Weights of a small image autoencoder.
Model: decoder norm groupnorm, decoder widths [32, 64, 96].
Training: normuon at rate 0.007, 12900 steps, batches of 128.
Data: trained on coloured fractals of 300 iterated function systems on busy backdrops, 97500 training examples, 16.9 epochs.
Rows from block 0 of the decoder, named by matrix and row number. Rows with one number belong to one channel. Each number is 500 + 25 x the weight over the matrix's rms, rounded and kept within 0 to 999. All counts start at 0. Numbers have three digits each.
# convs0: first 3x3 conv (decoder.mid.0.convs.0.weight, 96x96x3x3, standardized in use), inputs 18-26, a 3x3 kernel for each
# convs1: second 3x3 conv (decoder.mid.0.convs.1.weight, 96x96x3x3, standardized in use, transposed), outputs 18-26, a 3x3 kernel for each
convs0.6:495519484478479478469453473490473500479492497480503524574496510557507508503478512504520526516495506497501492487508500501495517504497488519512486510507529477489499518503471506516499486455468492499514530501518539495511469508514481524515496525508
convs1.6:492519480491539485496499469521508516509511524500506463516510483511508468493477446532518527544560555489493547498504500491530509504512511499472476516479459507504455495503509480498521481494485518477511499494511486477500494480470484466452492472452
convs0.7:507465513527484560489501484531498476534474499508475489486498496465500462515511483463453469482437489502493513488506533476493500469510490506522505526504505502475502509507482489500478466468465492487484507543496466481505507522521506531529507514537
convs1.7:546503526467479520495463478491480473470480496494503488522486498519503488525527509460534493530483523507487496519505504522487494514499508541499484491507457498472468472493481482429487452449485508493521493444526496513511525508532488494499487491485
convs0.8:518470490512382520497487489522531498498533524515534547521507517518501478532488457545552498556518489549527537506549475549523494530533516475534498521542528508513510474499468506490517516473475496439473503477492476478509481490506495499491472491498
convs1.8:487490488460456480463460458504529508531540528510514494469490462480496478478495491477519439484470426480469489499492496498489495520498510521479522490514509498493498451462459456441456468452472457487485475516502518484483487497509498485518474499463
convs0.9:477503516466478490500487488509510491523501486536529519492517509517530533501541552533488480505536525506531523519528520529541509524511528475490525477541525495504504464481501485523496492481526493527514490461495481502489499485486494495498508523505
convs1.9:478474507442411506487472519476513520493517492452499497469490469518535504472480487513487501517523484518490529499500507508503522507520519509517498501526509497513486476468504469518479493465484487516487494520448456463484493505505515491497502521497
convs0.10:481448492475438434435463470514504495500501496539525464485499519493519521511537499508444416495467458489496491461500503469464493480481484434464518464459474480472487468477493491504533482490493491472534457477455500461470495520533524551536531525516
convs1.10:528517508532537537470472505509483497552531505522515484461468498474512503488473467479474499473468507482516512502492494499499503483509514506521515503518508486511510498514502439475512476489491514522520511530518500517528471523501473482517451441509
convs0.11:509505537485520556495511561475500468528502459477486488511493527481473516472463511511544502516511491518518500506498524519497521506523519526520540506511511492487485523535503503510506517528488505450526511511559513478527546507556526474491538527517
convs1.11:484507497458477511501515490508485490495487513494474496459487501502525503489560535496495514497498499515451495495490502497505502490500507468487483492482484461487461459468499511508514505509489481506524453503493476520546508489490535516504498519517
convs0.12:508563513491497487465457523520451486459496462494533504469521502492588497526555498514475499527536489483496487515570498517480549504505490483504504518507521473511503502533555526497505497487479499524518496508465499479480505507472540473503510478533
convs1.12:525533547507502525545517510497502495521541502486527465482484515494507505489495546514477484478458465446505544508493493512497505501496498517517525503525510495498485498463499473505524480476505506524492480483487452480500517510528515483500525472475
convs0.13:527475544530575552544552513476472488468446514444455477506527497507526502504533486515489526493489498495487496529499525526511484505491490529495536511463490529501511524561520516531527510522521462460528466503547495487513508521525521532541539496491
convs1.13:529516500511448458508476496533512477496514494515497479507509503479504498487498517490499490471530533510496483508497500523494485497497477479485489471505491462483479469460496467422484470446504500508534476439491480475489505506518466461480488485500
convs0.14:512501526495493505456504502531490475542468475516453460492540488487547527509571530520521474489514508499507505445495516488527494469491478474461447484519520528514507451526512493559494485517490522551473506561511497528512479494491470485479482487491
convs1.14:501504535545528523482510524500510488498477489512482482491485526468484493483498509509505492487478495496470482507509506509480501512505498481488495489489472522486478512516481507494480481500507480511495483429491490495469537502502446475494485497504
convs0.15:493452479459491476509498472494484458507496485479496496511548530531537517530515468488554509517576519478529506478492505498523504491517528486509514485524525478507496487472521492539534536498518474482467454509473459475496419498498434481473448518502
convs1.15:533529498551501532544533484510521515485499482492505488499511492497517476476509476512500503513512523489516491491501506496522519496498505510481494516471474497528502509501513496470472496490507499494473498463472481530477530518534528505521518515476
convs0.16:532432493506433516493498501496501477526458527494484504504479479524520503500541455487510469511496478503523491483513466468486513456486452480514498525507508493534487508521499521487565477517475488447546501464410491523478488516528500595493498489497
convs1.16:466521489458535486483553455524526509523483526525483458504490460485491523523545489536492522449463447432566553509504499546508506525502510529487540525474494515488523531504510550513479499513506508534507577584499493537534477522471544576481523463507
convs0.17:457528517502506521519468494508469481504561534523495499418552508511502494497489481512525494520447445484527500514463496499526495522490519518519537513518482484459467494500503456562514483481507450535508505501436504449506516470429495427482481543513
convs1.17:505499487487515479535496528491495481494478511476488483493507491499476489485494517484462485494428482545460486505510497492491499513509498497540517497502497489490505473491492541583533537526537497510499479483499435468496486470489488504478497494503
convs0.18:519534506482457501483507519494527512495505514525497507501526519521512562551506577508551517530471515499511499499527474519520494496487495497462476481488486525487520500521485492511452493497477445545481524536468467501512509442496521477491511530512
convs1.18:486484489494541502491547509483458489528519477452520501486514482505421530513498478487459481434375494496463527522497509514540499504501505499512510516447518490509471501521506499523480504454488504526531471584526503519512473466504510581483495510513
convs0.19:474546504512471523506524502447495505528441494505470494498529504509521519485525497477504506500497483496506497541525557550523527523517515505476484516497499502510491551419514479569475524500515494586485476468445489503494499520503525532531499492511
convs1.19:512481502487525514473452449491526490483490495515473464508485508517470481476463518476545494485448447496404531496504496493505515490470518506484492490514482512493503495522493488506456435520505475512452475440487462496469509484482509494513493531532
convs0.20:520525498506511492481492478494524501448497501482490521509529508515532553507541531511490478483516515523523524518478541490460537473459525518516511509494535474513515536482515524473457473479470478532468520502484503511513501449469509462506501478501
convs1.20:516502512512481506511475503513536529516519500505505497488487487476465484487480489524475482525481481512473512514504506501500513510496505470476469478471476499484481465481490489468464520490508482488482466471472471488482480445503510472506525515520
convs0.21:535554480502527480485470492517529521507515509516496503497481488458471491499452498448428468465479502489494487533530530499529533465494478501511499490504475497505494537475510523511489489507483471460506513467479518515516485495475504507460496538474
convs1.21:487489507521513500500534499514504523531575518493506516505537505538499542508480480520475535475435491440450509500492494517528497490491502489474467498453477502427449511495520499482470527462476509520523537555515499514514468528532550562497538563515
convs0.22:564378511516521538489518501504485471498484481489502498477586528475562531514523484480497459479504525515492483482429504483548439463478479501511507449537485488513512530532505527495510519518482483486487515476553493524523473549485514436506508487466
convs1.22:511492494493526501482441468502505490514515493516513514503524465508450486491434501511501528499484526474425512506489500508520501511518494511497511504482515521467495505516516552539538525556524486480487491520488534528483486500491497519486492544461
convs0.23:477486490499514480514509517515473486513530451481476454537524492496503528488519538484478524446482466510496487526505481507522479533516470494520512529567523527544481528469480543468476539479477529534518534492469543535495507540491555540485536504502
convs1.23:502498498520554485496545496500514484493472475492464476503476501475479490506489497519512485526481506511534517504511497504514499503506484512466478496460498511471488529528496491531509499548484471441456464456496467456448515513468478512490468497499
convs0.24:505481428525536464471501545531525545507453547529522499537423515499477529475535513451458490463496473497477510542573482469486436487520495483480498541537461489484478505515485506501481483499495494377495473550513468476475463546497541541409507504468
convs1.24:450475513506531472510542481490488495481473497476487502494459530510477503515521507482500473494464518493468547495503494506504501521523503495502506491484518501498494492512510465516473526547491478504506494464493528503508447449435482496465467473467
convs0.25:482420502502550511485511513524454493491480507467494487462468481512507486481526481491474475511480464523501526505589494494459524500515466480497513516511502498518491468537476491455535502477498494407535470525513476492482470526482462533479480468516
convs1.25:476489502508538509506548509500508514481466505549506518502484522499482479509506524463514498526471467470464507483501498495482514505512505513523515530478524484500530527474476471515475484523502496503483518484503492513493513496476466533522539547491
convs0.26:503520515502500542516495449494509519517492478505553526518525512566522471514474456484445503529544434489504524506538555518504473502508519429492555487490475489495505513501469482516526519474495461504521514509527520489468507506520473527503495538542
convs1.26:485512461463536546497498498482497532466518487480503542500540468497498492497486477472509530507491509452501470494498498503497504508506501518495492504503527497516506510488487531513498520515490527484486548492512536518514480503496527510511487481466
convs0.27:523455504537422535530557524485529482489509527503479524476528471484484503513453477503513479507416464516460501500474521494498438473478509503453501485520469531462496482465493499547519485522519512513466458508471475487511495441454447469533487538458
convs1.27:504484490519534539510499545502500503477468468511471547516531520453502492520463516472524486438463525569471454501519505488516502490517487507526497485482548490515491477473496522477487510502500508524505525469519525501482534514494561511528516551506
convs0.28:506549511544534504528546494519534482511526496508543506510471489515490483510556505476521521484522496500529491576570561558560541544573561497504510487514515501487488502461466487491455505466472495480494486479518516510530519506474506491498457484472
convs1.28:500495504462456513501508517480483499483478495453490485504493507515485503514521515466494509462477511503447501499479499479477508482501499475486478481525490480501476474507521500522511485562527494467527482498509493489487481483499506523496465501474
convs0.29:474462534496527540513524486497504558525498522527518507490477487511523466484532495489456489477474467481466497513555548521484476488510501477487503502502482502489498510517508504526511490502516513453431480541478519479493527522447519493521508505534
convs1.29:518509500512518492529505532483492512481507517514478504517477514480498484510480559477524488471501507534453488489495493519504494522510500510517528512508548483511526510508486539497533504506524492525485526498522508536494512494498498521500529579511
convs0.30:548575500508515499497457488488487481486463500497468513505493495500515514478492523511486508499479489492485506539559529492490510554563568507480482486487481493506481509502506476459486522504507507473503465608444488488525507495533494522513517514530
convs1.30:496484492496456529523389510521546487495572516561509477521498532522422489529519543494562508566433534557571499493498496486361468489471485533509525490547486491517546500473469481541487490510522525450485457638545482468481525556515492588513500483522
convs0.31:545424521504528527511532536478507509505470522497521488487487484484459453487436452516453482489473544516509522434470516460474428433503467490485521487478504482515490490504518480509487458479491459516445549458506508454447473521473447517478487525499
convs1.31:508492485483497520465465452480508505484498483496503510495539480521546517504475477475500506469514515450490526502493502514524491502519509521463520488508520489496482492510520511573503500510462515522495559531515558500507460511503464446515506503480
convs0.32:495456483488544504466483514475517502497525509511506513466451461531516533489576521517484527486493497524503487478461463510554520495554470488511526474543486522509482489490479518558532495522485464464532479501527488462515451468487495505476484509462
convs1.32:553553509466470489474496491528523517529537530502523515543521562515490534513526493497499506498470563549488514487491493481465490493505503519514490490495499503513519478491459494490524471494489512506511496447532496525492511502513498537521491529514
convs0.33:449499505559521521488497482522500521522517484491477493480509496525510492509532496476488490507584509501478474479507469451461457481472502571522533519534539462483492512547498481538492496463522491470525532439527487476499569539502542503477504457472
convs1.33:506487489492497524509516506521533504495497486492550473487483510509496495481514529495564518505408471471474546493499493493511500502494500515516534493511527503530505498493496514504506476447493490496519499471513479454534526503479509505538523517505
convs0.34:526494500492509507490538533515517509533554504522550519485517475510533480517507497510504510510471503497531516470494488496501503486524528478506475467497487501524519481450452460513489482515494470531464481536535512525507504501489537491523508488502
convs1.34:474461505489517518507494501541569523534519519504510514500516511463482487493475484500469489521492497497502480508492498504492496508492495492487497511518536514505511532538485550543539499505496476473444461430467512512509480485492528542533504493507
convs0.35:511451507522470495503514503445583495509544518489471494531531487484474511498492495502500490476444514505508486473421475508506485463504457501483460490475485492479479522444499551506494464526488474576484532484529468490507482474542460531515518531487
convs1.35:481487494487563511470481481503506514500440517499451536481525472515435500507513454516483521501517515508456491498509509508523502496514506516493514496497509524509507492506511504521479512512481512480499530487503521525496473470490503527503475481509
convs0.36:484514514490439515526494521473453489506505456482507506486479495480463489497445531502483502490461537502481516480549519502522465496520525520504491528521514498478505463495498512548463532499516522533472518465567512490480487466478475453488497502471
convs1.36:504546496467503508484452505457511509501481475458533534474486514472486490499470485504492472458471532525500479518501508518501510512512507471494472480506510513524448485478485554557548473485508491467503528471535493458460509480497537496499501494495
convs0.37:486517496538461457534485472497521504487482486491499508501523506488496492456481445500483487496490447486508466503507496483484516537553503479485504487494519491529512529487489502527537492556550461482508502508505492490501501485478515553530500506532
convs1.37:518521550566593541509549502531543521493493500525534497515526516510517517508529515520521502514532531472532497495508490506524504510492494476459508503491511512515517486531504491523473522533492515534526503575545500514496508512526513559532530521510
convs0.38:515517536505477480553526528526520478518553513475482492482507489498538504497546514540514467493444513500504478513482525516537495506504461500556485456493446496486487539502532476505485506515514481514493410492442472496505504491466523551510537540492
convs1.38:507464525538522497504489518505486506486476489488510493514484483482467486501502505470481484438438488473506503512513525499499498499495498516519488509555542502526509503556529516560521481499517495552534501467505509497507476466484470477497497509521
convs0.39:450588488461517443481483484497482501477506448478488492539525511473507487492515521536538512464582471506507507485494504508527518504521510517521525512484505518548505501489499494461493509506542543492549536515565502501519512531526527533479522481516
convs1.39:471505473540517509477525462485467501486516466483494503478514465496427520486533474498505519485411517457506514501502511511519486501509491535484501507432515510501488518491497495475454487429458483482508531489486534498530493523506562587521528523507
convs0.40:493500490535509502493458456504545516505529526554468497490512527467488513501454489503491510490523511522517500443461486461537537458496507543507531537535547502483514480525490449483542457481487518492492527499562477499529494493499471500499476509462
convs1.40:502509521551516482515546507478511486479498501526491501476503478468494488522514484478480478468511515489475484500499493499505482506522487516529525504490501496490498495545522461523495467524501495543519498485491522520536501532520429508489493541510
convs0.41:510464485478509465520482496516492510492498515495482484475499496498503473521523508500514490510486506493493522522471527507479512507470507487506498496510495497485503481518522509466513488532495516420470468601510518487479482487488460467504516547502
convs1.41:480493480491544523461486498506514511477463489549480530495524472468406489506492486504526511527444520566602462502491488516506504501529502521528520516480504487479542486495467483443468503542502494476484486560522518495493498486504488532524478514499
convs0.42:431478504505499491492510525498521519474560502518529499491513484481480468480489484504484493487520500505508485480487449462502500457487463480514508541508512513502513468525494493515540475504480506442527537480548497486483504524479526519496505530496
convs1.42:467512503496480538518429489520496521542561520470554495489535510518462516490504480549499507530546553574526503490501503502529517518541501481553514503552495526512528493534525487469480537509537484466510439541496471495489490462490564545507487526509